Weights of a small image classifier: arch resnet.
Rows from block 5, named by matrix and row number. Rows with one number belong to one channel. Each number is 500 + 50 x the weight over its row's rms, rounded and kept within 0 to 999. All counts start at 0. Numbers have three digits each. After the name is the row's rms in percent of the matrix's.
# convs0: first 3x3 conv (model.blocks.5.convs.0.weight, 112x112x3x3), inputs 52-64, a 3x3 kernel for each
# convs1: second 3x3 conv (model.blocks.5.convs.1.weight, 112x112x3x3, transposed), outputs 52-64, a 3x3 kernel for each
convs0.81 097:499502525489491428544487435464460459479485407520512498467508511334389413346374328518510506485407390493452392506478494506510484441471459490512482491525533549514577538486404527458426520495452423445491399383441561522452480535532533559530534532529437465436528493403446403456517477496531497493499449366554472496551529529509473482529435475572546523574539458
convs1.81 098:520502470465443432402405444563549562558532523529495505561605635527538596479472556551560529457456505438444449500494507432445485481513506502498503456496516484514548518466496550519563526525533475463420440433417452435442534526473529509491516484479528490543558519562612586596555546464533551529498531520452460469349392419401426441511544563505500520493486519
convs0.82 090:382472514444448481411331504529513481519546416560507447390458553437448524475447525613519541560420459474454556570454433520390448469420604591528380551499431636521521436483527401505541407555541514494497530506446503532451334425593471506532532553442466443528473504493436499440501472466493504473467452460483478530517470487426428467573488546525415489550418444
convs1.82 073:558514535592446537515523607524490479498499481520513519544450536515432508460415532485461502510513518469512566355487525389465515424467521495576596485472549524438519532508587525548578497505511533495471589568559531609594498515469551602530531600533484485526530513527506482557501498535465462521545565529391474533377469561522548510384395584461485448535465504
convs0.83 075:520498463516413372571486398519519481560499501489492470418453542413409574431318516460521592481465449437464459445537542413412428485396436549471556560473410455409416584521465539444462454527505423428450429430490589487413451540483501537540503606533438452586431488548487484444504504485561449450577510487523575496499537451484530520446538516490472515469407543
convs1.83 060:588464525581476483545421482517498523489468493484464461584533528554426534618528516585541543575576487545517470498490480412525517398500563508569535551518559571504499514489497504508498456517508487465540459401396493456424510545504493527496517494525548501509516435460490471493508549510459478504438465547497555465483576537506465457565576551576511548574493479
convs0.84 047:528471524537474472517470416467492518542568529587485485493467524528501551533470527491545499520519516491505548495544454505537485478529520549457588440446476393362453429356506491435379536443435368412461422401435426428412393414425426505524414452524531546517519422476442453488547504543510484472555541485548508517489508485478457478511406414524502482523423434
convs1.84 032:564471525468431494494502435537552487494506459507527486523459452571507484500466557557525520522504503547520524417466589499478567580464511421473578477516482449475480585405448580526475532545469509508467399516450497482374498523507516481503518525534586480577605513537519438498472560545497536565464470509434516579486692618473542472398573599525413455605563515
convs0.85 104:577561514566513504486517507474496526479512583499530556548498535515513526503512567507528468519506472464543500504532570574493461450511482392504644410439478449441510532441455516389437541425443448481499423416472463387406613569490485452473544488475528461543542449489434420448466478536475451441453461416559563525475495456414418394519508437497432358525565480
convs1.85 104:528462465521514528484494551508507421508486463511481483443431445400407407426438500566539501499492489519511498470498400532475412563544497553501464575549514547542512510549562472500519481489534529532491509506531501518543496506465470486509497515486481511583456485489420440444457427458501493510512510544522519518572530483582553488611533463576556490530491524
convs0.86 104:441408396500488445535420419579483513508554516526560508371433422405479410501449435483556559483587523454471395516540567565533532517465524470446524488518584503516556478417510432433402519466486513549538519532466444389383502472504597531557509598560404405409419421436443405589522492462489493427505519488460592583526598512530482426462519469507526518509456382
convs1.86 106:537540588543550621524568624443447512461471494505476487573502509571542542534491484475516544530534551528529530487462461496442425449424441537484522494505514496479500627589575637601594634576578605547537545443427499425438512547535486491487474460502563574610648654663568596601513526521482476467448462486474419499437362445416348416506492512496415468483416493
convs0.87 105:472499518590454443573486367511547547500524542474466539452485440519569440405472445469526438496515460486488498504512486502493450483479550483581513533518572527519505483455447601537533543553505409506544400440553399434496521535502481592546455508591520544494426452457542464476436477556492399453583522480519489484535509479593538477475428403475528525552494550
convs1.87 114:447360419517444411550516533571528490533502485494484465548528570451446460473472471563493528511470464521462488497438497525466526511479598438418475449461490491482505527499554462495523487461534559482437545505471530514502483454406503486428505484489538530560531505492502490484517507465508536520507536528468514449523519543474460526377342406418406430472473430
convs0.88 095:523422443557406471415451475472552521511491511450456591538432555495496520556568546498441444594483537483483472519590430525527498500531490623557480520515423456483570492383536517399457460381403469472533502455507533408457414478437507509409428468488528508584398496561427473503495505505495535476481492370518480482550472426512487405483503422519421547486485515
convs1.88 087:628566533499452336429476453474493444542539505573585523645503407584483443498523572461539537486541524557575564457525508553492554559537528490418458498438442500404430557535467577559540554568579459492500417469523476497521460477600513474522538514517465504484456531485495518499611536494560475481496461482384402572387447553430503527505500527577520501580413456
convs0.89 097:448488445405500502512544504524472533496461435550512521449431538431538487539544435517465480425465474578532511462475498474490507559512405562547489552466443525490568443509510482434502488475490527398475508471506556499485473397464493464522503503545488507551560509541588452495459394365451480505488464484395400477460479487506514468563401448601459519494459541
convs1.89 103:535469512534513463505511549458464478457470489490499522442476507435496461538451393507474526507546558530563556457523586457463531486479579483501487465464472476529532499525593455413492480447472504508459527566540505540496522547551530543559454542495474462470463403423480466464518496483539500519508548493546564548579564577513594598517478520456490548428518580
convs0.90 103:529414391579522432408409465477444536481496473485475418523505493525459542477521535462502476454516514427479501531489516499529470498517509526453482411468482569524525508476407587526537565452430491434514455441522506528541454470447458472522468409462515585493476494503496564519503511468532535461513502472570444443523482490579558469417457525450472453533531456
convs1.90 093:647491466533455451439402457444453461452429446524499478515492484471463402446438504472434460452488510473491515442422523451511496547541551472554526458518511540531475466468515478541518539542496500472417413388457368404404497511552495475529499481504493479495519471487532500463450514548474497547421443503415456483401474476474513545534505518526524524484529473
convs0.91 102:498522430420525519444459481420498419451495527489497526527514526537461413512511390391416425478450456577575549489477469496460456550563516467489425432479539558501421493419497533495485494559597532483498538469468588482426484400443485488507540559510419474440526543503434468541488509532424484542517421492475448466444468491463462556468389495319399460432525579
convs1.91 102:488470503476470540472498529539536512567561524548534491544514498484514536416480538595557510601590587526528531450457452467426480391414457459461553455430445404389399510454428494443423420440461541508546435460482430475472557553536538504510508441441499451406532496425567511470559505537513525526517522540477427415474444474449468508457447518458439494467438466
convs0.92 094:486411448466411539456543498509559503492519479522474506495470522388432566444524612504394366503497495510590518512439388503468540453511621473569587494529440484435478524463330413445463441479523464422513424423548518509530525455456483394455553513465467497500514462482516528450467441375516483415523525555464509564412422480424441493479507418494524466462490485
convs1.92 077:577634596598615603432501677488531510495496502481489525564514430503511485557538516510553516554555510471522472499518578485544514573566551544489462503474462398424490502454460505485467517459470520527428523491446411515493486490540572509457446425390497449442453481457444468479487505548502547501483504466528489436516528488504538500561666622561554499470564507
convs0.93 113:491394424546454437439475500507474460597516492511452527425397423471508470489578504504478501489488485458475391557586557506549488442518444446483558532601540433479455541504503528516406523517444547519496462505561412434554493525508427545466405495501495464494528468473549520492417458509361421495405361487512472510542507463499436402525431418485521421512525441
convs1.93 120:472448479483437488463479542486447452463467458519513514503500487554543561531531538458418459449400460463421491437455577503585610603590574465458498500469509449495510421384393432448487411451457521443467482432486449463531461430457498398424540528488489387378428379381380365459484487497468458477504489530415480567451455497543482461547521560562584591497544614
convs0.94 103:405483499448476440472452503501558510500480483474487481476528562436473530423460547490528510410536560357544552481496469502546556496485563515453489581457423565467472541489507452459537397442483445543593466493527466480513458515587463423587549483497449484490507496514452500558354370501503398459586477424588491454555503509412448572552454317556572284535624466
convs1.94 128:521562483508509490465514527512551534523530554512511535523560559532516480528485420464533576505541560494509529463503576463524593514599630523520527480449490417417482524495534511466457520460485512551429550583537584623569489532486524542544515533541534536522508499467479423414498559500485515474500485471460465480468539563474581614466493508477516493477523498
convs0.95 107:429501442426463497439501497515515458559430421536519485470436487445453508488544591448437463486493477552548516497494535514491494545426457476484550520461552433474534404434445330471537348414468544573531560498543501440572453448472483418509426443498559489482462408476453543546507410347413384456418459531474505567528446470516493529474411405535441436459430456
convs1.95 106:576575595573576510539441482490519554505523548526530533569489368549449452457480520440502542485473475470478488432477548427513518394464439551510516515527529492508511516495497535494516569529527549525475490513480416478490460474559437498521433494513501491523495539517533529496423428467377430495443481479520515521487476493444442482543582557532570545531495493
convs0.96 113:479463409528555466440451509545499479487463429476449499489491557454553535397471439554519556525468443419434503455482427588537459478429459517465532484388455586527505532475410490475519468529503525562528509472390492517532500503563476454507585479401460449458405399456374530552421385409515515503512486520386476565515508535546444469500504547542461507490450455
convs1.96 128:539488376505450407521490540541546493558527458523495487455385375398344396421413448577529537528502487527491473500516581485522559434428542475496472499468459477421440487465453459496467484477458507508439527483459529493433508542571505490554512520525554478429591538490546536474494555574530583581529527515437476572405421526453399474585518480560463450533487560
convs0.97 115:480436480480442485431447421506447450486522492453472482495351384579536379495514409523424609488391502384459419533471414437456352447495415577574462525471373562519583508489516451480379504515473433489556445527560421509527504491486475482491483464528557501481577489482566508481433514524369480514446472485544462504493431451516484444516525462342437457431458412
convs1.97 114:553498467474426432460442378499472454494483460512517497439460488419460538496512577421429447427408417471463462440395452486376468462400433541514523567517503496522512584558484532546471501479480569546469549523450534499468522474456500444432437436404513527517467491480471484459440467498393455533414386496500449536466385430427394382625575491597497456493489472
convs0.98 105:541565534525518512541478484572555474475538503497518520506468500486488453539530419469520546542563517454480483470510513597518414527524535510560424484484431507468462441428484483495504470439436519478467446485530345452447583429410539515528478484461458471496522445475423444445503528541493486498457453386556505430538529480444481400456460484440422458555574415
convs1.98 104:483467426524548522549590547488494527478479535456445479506558483499480413466427387513555555538560534551553520541408489525470422503486511488545479508524485518525482497508499477499468464486480533575552567583585550588599520505547561542557548534533553515536449443491466427441514494474563519558524523554469422408508537474572577540560518422569459467546520515
convs0.99 104:534537452490453474545491471483487462457516504443471478527505367545560396526501449510502473502484518499457519514479450467506563460550583462485524461403406522488497565464512529374494533388561512499430515492380507527446557465430531539468450564476568571525555496536472455546470533442402488350480564448470562474441537390549512393472614422431574451469539475
convs1.99 125:423315373488393384541514493515526512520517515517533523666675630591624566543591538492531534474516493457502444550481380459409442401381493523431461550461501508454471437495459436448435449438436477518535468503504475485458426449468444462474479466468523519554435507512426529522421450483476504496527519508482425422501455473524517527462389446476412499499452518
convs0.100 118:492520444492487467451539496500477486453444534531505475431513576432411480474422490495475435505449427450505555494534557542497413467502511575468472366520638451431367479479428436383438427462561522477511507504511438457493561492446507482514471483508452464539539481529452423435522549541480495506408457440483513445544557575499448432513522432487448447577506352
convs1.100 139:552519522477470574422528574503496505488466467488482471413475493459487461463432395530504488476493510481508525548549497580587553584579590563567563614606590577590572484512538471517583469477555570550545574568579572591607552547464531545522516578548513544598491527563463499542484486466515484474507499498591579505613635557608640568587608552573583595549555604
convs0.101 105:432527538450484459448480406502541466480487462469465514385448312428445411456473475534498596448460563474537542461447531465487534535536524574527470564483473580482536401405465430396410410445440549516483547530478520514488407475451497535536528506482561494500431483506382435475467493536507504478529483458579565534528519560460491457474401410397393427400472482
convs1.101 106:561556526533492450504469403518531523572573528595539500535564524599563514600553541536532522546551508531531539583562514549529465542489502536565547534518505524485463632579569626553537619529497400454498376398457347385456446475527446507513481486509514547547546562530575586529538566559497486526503481497430464479392414428420496497545614563537580552517521533
convs0.102 111:457410514483453410484497437543499517471542545478532511399456458405514419521545405406437537463488415428473410470462434516527450453549462543581483501493481486483521439448440446483439480491531447583575410507549417447509496543458474502565489445460462486478469461436463507477455436509512426469508506444516495467539444511493420445521543423521556441509458469
convs1.102 105:562564491515468527375469447458466479479498481454507505441478499521504461566545522471445510500472499482471530527431498437422571512492551501513512539492532454474482465500545374386431389428466544614576612635603574581559557489403557508447521505468417453475476487501506477503527449460472469496450475507420446470454475538560525503575467479602535506513537558
convs0.103 094:458410469486467535484483507502463499453562529482559455392424396391466508394486503476549490477526441446458472543569449552506318572459449450457471516498553515526517443473459378399430445427436520521502510445395481401406409404450508514532487558570419543501462525505551520507448437473470490540519531521456465495527507474514498402502540538511496388478418394
convs1.103 086:565562577502540542529581593479449471515501478538525509487500523487568564463562577506502515507510519500495508461469525416449487428425436523498487513474449473457456595540541576574572534526574460479491533481474531491438566607591526501509506483512513472527580540614564540619520577578501517509462448446430534575459528523549465405550468541552404471462399458
convs0.104 090:466350554471446447448425461552523474486534458472508527348451488445453488479478502481551552427580574476474557519476543490487578415353557510417413592518417543550558404446558395442568427471547496502466490494441488499467456477485559479504546551424432412437397451475444523530527473470537438442513462481435488531422546478379478475552535461475540467501539523
convs1.104 076:545492541522510511446510582491491474502526510508532502497486511497487442513446387462506542443543533450537557426561601483511566533563562524528533529509534477486471503547583510547539495531553462524468509557470510565500496469551501495550522559523507549544507549541471517546513554553488516454470480416482465580549460466557454475484375516502457528512444474
convs0.105 055:520468471540494480451454424474488478481525519499449480493492541526463481558514504471467443542486484502546537478537490491471474465541586500518546391487453392393443447393495470381405471490565442429438428420428451459486464444387483543533391429463536549570509462542456446438541526534483478480474522522504480483521527460476466480556508519474460540526365456
convs1.105 044:642621624542456535406519441525523496488495481509529516484444460507580521551550545537484506510507514569570584427492634451514535505542539458499534465524503436504526484399396589563521505459467524494435490489440491501425495516477525466460532542541540486523470463482478478472463522568551543486539521468462410430515641599389607502460573654508456521616591575
convs0.106 115:363468527373495513471486503525505512485550478440464512404537455488454413555459486468482504433512547440547579477422508484425518555441543563444368591483508535457500422523478401519525410524450493472523526452509503448507467454474506529586554544568464591540407462414399484504529494454548535439549472402527483484542537465488474508533470491400496456444500468
convs1.106 125:560535491600467465473381436395401462440477501489480514554568522546575500485483494457489514501545538517552564566527525603535505593561527604574515590558519580512497592577530605506576541514532474514510495506477405445447499469498551511487515480479422423512405467507459544566567618522562523481492427432532470476523416435496428430582581492601545490598521496
convs0.107 099:462409500516480503543484561509480453469549589503481495551490491401454481384464550504481442524526503511533498500492487484509479523531483432529564488532489444451440527500469443487458400474516469458438359395481442407477518470425419554538496476462454448601486489507469512490518454507522452469550453496548465449568466529628464418530580365506590554532446513
convs1.107 088:520538509471525548486585548454466476482509520487525508488536682523547543464435470476499528454522535523555583442481454475440486504483510554517456560549473548510515500535569459483466490489471471534548519606576544663578504477442502478430576547474595518567456436487423401493483442469491466475562533531441420382605559498631568429535520448507512505511549507